{"dataset": "coloured fractals of 300 iterated function systems on busy backdrops", "horizontal_flip": false, "arch": "unet", "pixel_unshuffle": 2, "widths": [64, 128, 192], "blocks_per_level": 1, "attention": true, "beta2": 0.98, "beta3": 0.999, "steps": 19400, "batch_size": 256, "weight_decay": 0.2}
Rows from block 3 of a small segmentation model, named by matrix and row number. Rows with one number belong to one channel. Each number is 128 + 32 x the weight over its row's rms, rounded and kept within 0 to 255. All counts start at 0.
After each channel's rows are labels from the 100 images, of 14848, where the channel reaches its highest value: "responds to" is what is common among them; "lies over" is the class under the peak. Only what is clearly more common there than usual is listed. The data: coloured fractals of 300 iterated function systems on busy backdrops.
# convs0: first 3x3 conv (model.mid.0.convs.0.weight, 192x192x3x3, standardized in use, each kernel summed), inputs 0-63
# convs1: second 3x3 conv (model.mid.0.convs.1.weight, 192x192x3x3, standardized in use, transposed, each kernel summed), outputs 0-63

convs0.176 [111 131 131  67 104 161 218 124 146 117 108 104 159 156 136 104 170 107 123 101  97  97 114  71  56 111 121 154 105 117 147 185 106  94 181 105 124 116 170 113 138 118 122 167 171 138 106 125 137 171  95  93 137 119 192  74  98 105 107 117  95 126  85 145]
convs1.176 [131 115 150 188  72 145 133 150 126  71 142  99 144  93 170 166 153 171  86 122 121 166  35 133 161 103 141 126 152  65 130  99 197 128 103 145 124 120 119 123 153 149 108 100 203 146 115 139 134 125 113 170 118 133 135 175 127 189  68 146 147 132 129 147]
responds to: dense; yellow; orange
lies over: fractal

convs0.158 [ 88 172 130 120 109 143 189 147 132 122  96  71 164 152 141 100 186 143 103  81  90 140 132  85  34  86 152 123 121 129 142 153 132  83 183 116 116 139 168  84 150 134 112 142 179 146 121 137 156 167 111 101 148 136 185  88 102 123 155 115  44 112  96 149]
convs1.158 [130 117 131 191 153 141 144 144 134 151 126  96 212 136 113 135  84 121 171 122 162 184 171 143 155 145 130 126 127  71  85 124 182 122 160  30 165 129 137 129 162 165 124 123 217 113 117 141 133  64 127 211 136 119 125 101 123 145 105 141 123 162 214 134]
responds to: dense
lies over: fractal

convs0.165 [ 83 164 136 117 108 140 181 161 147 135 102  81 158 154 125  84 165 157  95  73  90 155 135  91  39  76 144 132 127 128 144 163 125  84 188 131 118 138 174  94 150 140 108 146 170 144 124 139 152 163 109  93 152 143 183  90  95 130 147 113  50 101 110 157]
convs1.165 [118 115 132 162 159 151 148 145 136 146 124  97 240 146 118 129  79 116 189 122 162 192 178 144 167 149 127 129 120  67  88 134 192 125 162  52 170 143 142 130 150 172 126 126 215 107 126 140 133  61 121 204 139 117 128  85 120 131 113 140 121 145 204 125]
responds to: dense
lies over: fractal

convs0.4 [159 137 137   0 146 147 161 114 148 144 154  93 142 146 117  93 134 133 162  91 153 133 114   0  88  75 143 146 141 149 153 137 133 161 136 134 114 104 147 159 128 122 162 166 153 109 135 150 154 135 151 119 154 130 157  44  99 145 150 104 174 133 158 123]
convs1.4 [133 140 144 226 141 131 126 169  99 131 111 140 204  92 144 142 123 139 127 127 144 143  81 146 172 147 128 136 149  99  95  93 145 133 105  44 132 149 126 121 166 111 108 134 164 129 119 135 147 112 149 162 135 137 139 109 129 189 100 124 134 128 205 142]
responds to: dense; yellow; orange
lies over: fractal

convs0.106 [122 140 134  30 124 164 167 140 154 123 115 114 185 177 141 116 136 106 147 100 115  96 118  85  61  89 144 144 122 120 147 188 152 129 161 121 132 100 170 118 147 136 162 164 133 138 123 151 137 118  99  98 163 130 155  70 109 138 145 114 104 147  89 187]
convs1.106 [144 141 160 179 117 170 128 175  93 100 131  98 196 134 168 121 109 153 134 124 132 139 100 137 197 143 116 155 138  78 102 136 212 138  83 104 105 170 125 110 158  95 110 132 187 138 120 127 141 127 140 176 136 113 151 115 129 191 115 126 136 118 167 131]
responds to: dense
lies over: fractal

convs0.79 [124 117 116  43 122 204 201 105 142 119 124  96 182 154 113  97 146 115 149  90 127 123 120  44  98  93 120 169 124 116 133 197 142 126 174 117 110 112 172 125 134 111 128 165 140 132 124 127 128 134 123 106 120 117 185  74 111 139 134 106 131 117 124 151]
convs1.79 [130 134 137  78 128 180 134 117 103  94 109  85 159 162 148 128  98 165 141 128 105  92 152 112 173 132 127 158 119 120 140 186 206 145 100 209 109 171 134 118 129 112 123 135 125 137 166 114 122 158 127 103 140  79 153 128 130 138 159 129 129 104 108 114]
responds to: yellow; orange; dense
lies over: fractal

convs0.46 [138 119 132  28 140 156 206 102 162 127 135 126 114 160 126 102 166 110 162 111 136 122 108  15 119 102 118 218 116 129 127 160 106 152 173 126 110  96 168 144 122 102 153 193 166 170 131 115 114 180 122 109 128 123 185  74 104  99 126  84 150 136 131 122]
convs1.46 [153 134 158 245 151 113 125 109 107 121 109 131 197 110 131 164 104 135 147 128 138 124  78 156 144 146 128 115 157  99 100 102 151 137 123  64 137 147 122 121 174 117  98 135 151 123 152 131 138 123 142 194 134 156 134 100 129 164 101 133 131 170 204 142]
responds to: dense
lies over: fractal

convs0.47 [113 118 145   0 131 140 209 116 163 114 117 141 145 160 146 132 142 118 153 109 106  99 121  42  84 154 121 191 114  99 122 188  97 108 178 115 139 127 157 129 128 106 139 151 132 187 112 119 120 200 103  95 139  92 176  83 125  84 119 118 104 137  92 158]
convs1.47 [151 134 162 227 132 124 126 134 101 114 116 108 193 113 151 165 106 133 144 125 134 142  81 144 165 139 128 122 158  76  97 106 188 137 111  83 129 145 120 118 177 110  97 136 189 126 140 135 142 119 144 200 141 142 138 107 129 168  90 136 134 158 193 143]
responds to: dense; orange
lies over: fractal

convs0.49 [101  96 106 136  99 178 214  93 135 110  97 118 156 145 122  92 212 101 125 104  99  99  93  99 115  99 103 165  96  95 117 188 133 103 171 113 103 113 167  99 120 100 113 166 186 141 102 102 113 158  95 104 109 111 188 115  92 134 128  97 103 123  98 141]
convs1.49 [152 139 158 217 146  93 121 114 123 144 105 183 175  80 123 165 132 128 145 128 145 150  60 173 110 141 131 100 153 108 104  72  95 130 140  56 154 123 113 130 151 111 110 137 152 120 129 140 145 116 142 189 130 206 119 109 128 181  79 131 130 182 180 143]
responds to: dense; yellow; orange
lies over: fractal

convs0.17 [ 76 180 157 138  94 161 175 151 144 124 103  64 159 173 149 128 163 128 120  71  90 153 139 112  34  99 150 112 144 108 137 137 130  85 170 103 156 144 162  91 175 150 104 156 148 128 133 143 146 170 108 104 150 117 176 108 133 120 159 139  32 120  95 152]
convs1.17 [139 107 124 190 133 139 147 139 138 155 127  83 198 136 127 142  92 131 176 120 158 181 164 130 136 135 137 125 135  72  93 106 190 117 158  62 160 116 137 132 160 164 123 118 208 108 110 150 141  63 123 205 142 118 121 127 118 147  86 144 125 146 219 136]
responds to: dense
lies over: fractal

convs0.71 [104 111 115  71 109 195 225 104 143 112 102 117 180 144 121 103 178 108 131  99 103 110 107  80  95 112 107 170 105 105 118 205 134 103 177 116 108 104 173 104 116 104 116 174 158 131 106 109 118 157 102  96 115 109 192  90 109 132 124 105 100 116 103 159]
convs1.71 [115 108 115  80  58 158 138  93 108  79 126 103  75 140 186 157 146 202 100 125  92 100 126 121 127 103 146 135 149  93 164 141 190 130  83 217  81 155 139 121 109 130 111 100 159 144 150 133 105 148  95  84 136 127 143 187 127 114 116 137 146  31  81 128]
responds to: yellow; orange; dense
lies over: fractal

convs0.68 [119 110 106  39 120 203 198 104 130 125 111 121 185 155 129  88 116 125 135 112 114 120  97  36 115  98 116 174 110 122 129 197 148 117 177 126 103 119 171 116 118 115 122 138 130 151 112 115 117 187 106 108 117 129 188  87  81 152 128  88 122 122 121 172]
convs1.68 [136 110 161 120 142 117 142 126  93 165  86  97 184  98 130 157 116 139 182 122 163 194 190 148 157 124 132 103 120  68  81 129 173 127 170  98 181 138 123 137 149 116 136 122 194 113 143 142 128  86 119 195 132 159 111 109 124 139  86 136 127 205 154 125]
responds to: yellow; orange
lies over: fractal

convs0.135 [ 93 120 110  84 107 181 213 102 145 121  99 118 174 166 122  92 180 127 127  94  91 115  89  69 108 103 125 162 103 102 116 186 130  98 184 111 121 120 165 101 123 105 101 154 185 152 112 106 125 192  95  93 124 117 193  99  90 135 135 100  97 123  96 154]
convs1.135 [154 124 164 184 149  93 133 105 103 148  82 148 203  85 132 175 126 159 180 123 157 170 108 144 141 126 141 103 141  81  87  94 141 128 170  89 185 137 113 132 165 111 116 129 176 115 141 143 151 110 131 183 132 180 107 113 125 187  72 142 129 206 205 143]
responds to: dense; yellow
lies over: fractal

convs0.89 [109 114 151  35 135 159 208 111 158 118 111 143 151 166 144 115 133 110 135 105 107 114 114  63  99 149 103 188 118 103 122 197 101 104 191 129 119 126 161 110 127 110 132 150 119 183 101 109 107 207 112 105 130  96 180  96 113  89 112 122  97 118  99 180]
convs1.89 [139 120 135 229 128 100 144  76 112 108 103 116 179 117 151 194 104 158 144 127 121 120  81 159 117 133 142  99 171  90 137 106 164 142 118 104 123 161 136 128 160 124  85 124 172 126 167 139 120 131 127 204 152 164 137 117 124  79  76 137 140 154 186 142]
responds to: dense; yellow; pink
lies over: fractal

convs0.72 [101 111 118  93 105 192 226 106 139 115  98 119 173 156 126 102 187 104 127  99  98 107 102  95  96 108 107 164 104 102 121 199 127  99 175 115 111 109 172 101 120 107 113 174 165 136 103 107 112 164  96  96 115 110 193 100 105 122 120 105  92 121  95 162]
convs1.72 [113 112 140 197  77 151 154  93 103 105 117  98 142 150 182 165 113 206 133 123 123 124 147 128 153 121 138 130 156  53 131 118 211 133  95 110  93 172 142 120 148 155 105 108 215 128 145 139 126 102 112 188 152 127 140 160 118 140  89 139 141  47 195 133]
responds to: dense; orange; yellow
lies over: fractal

convs0.145 [144 145 171  56 155 141 178 125 165 136 145  98 149 145 138  93 159 140 151  93 154 143 152  30  54  67 118 139 137 163 137 153 124 149 136 160  89 100 145 145 116  99 177 156 138 129 136 133 140 125 144 108 187 143 153  49  94 114 124  79 145 100 160 138]
convs1.145 [117 149 147 109 139 180 123 200 100 105 160 111 155 156 150  81  91 136 122 128 119 123 116 143 198 163 107 170 125  97 110 161 185 145  76 127  86 171 140 107 147 112 122 150 162 138 117 116 126 138 144 135 137  82 170  98 130 159 165 119 127  89 128 121]
responds to: dense; orange; yellow
lies over: fractal

convs0.86 [127  73 144  52 128 158 196  80 152 115 121 150 138 153 116 123 161  94 154 123 119  90 107  92 158 156  86 197 105  87 112 195 107 128 170 110 105 112 149 127 108  90 145 173 139 161  96  97  97 169 113 114 109  71 176 112 129 114 122 114 148 136 117 142]
convs1.86 [122 135 172 180 123 143 129  58 121 116  83 155 127 136 126 172 117 153 116 140  97  69  85 134  99 126 136 142 158 142 155 130  99 149  92 136 107 165 129 126 132 135 101 127  81 138 175 113 114 175 130 111 132 111 151 121 128 138 141 121 137 124 142 117]
responds to: orange; dense; yellow
lies over: fractal

convs0.191 [143 143 155  14 151 146 183 121 160 136 146  90 150 157 130  97 144 135 155  87 146 145 139  23  63  83 133 148 143 145 141 176 128 146 156 135 101 114 165 147 121 105 183 163 134 129 136 142 145 134 146 100 189 133 173  48 108 123 133  92 147 100 148 142]
convs1.191 [ 90 138 140  81 125 193 129 183 102  98 152 110 146 141 150  79 103 136 107 129 109 113 135 124 197 148 117 171 116 109 123 181 176 140  72 164  92 171 143 111 139 134 125 131 138 139 138 112 131 138 136  74 134  72 168 122 131 145 188 114 132  56 106 115]
responds to: dense; orange; yellow
lies over: fractal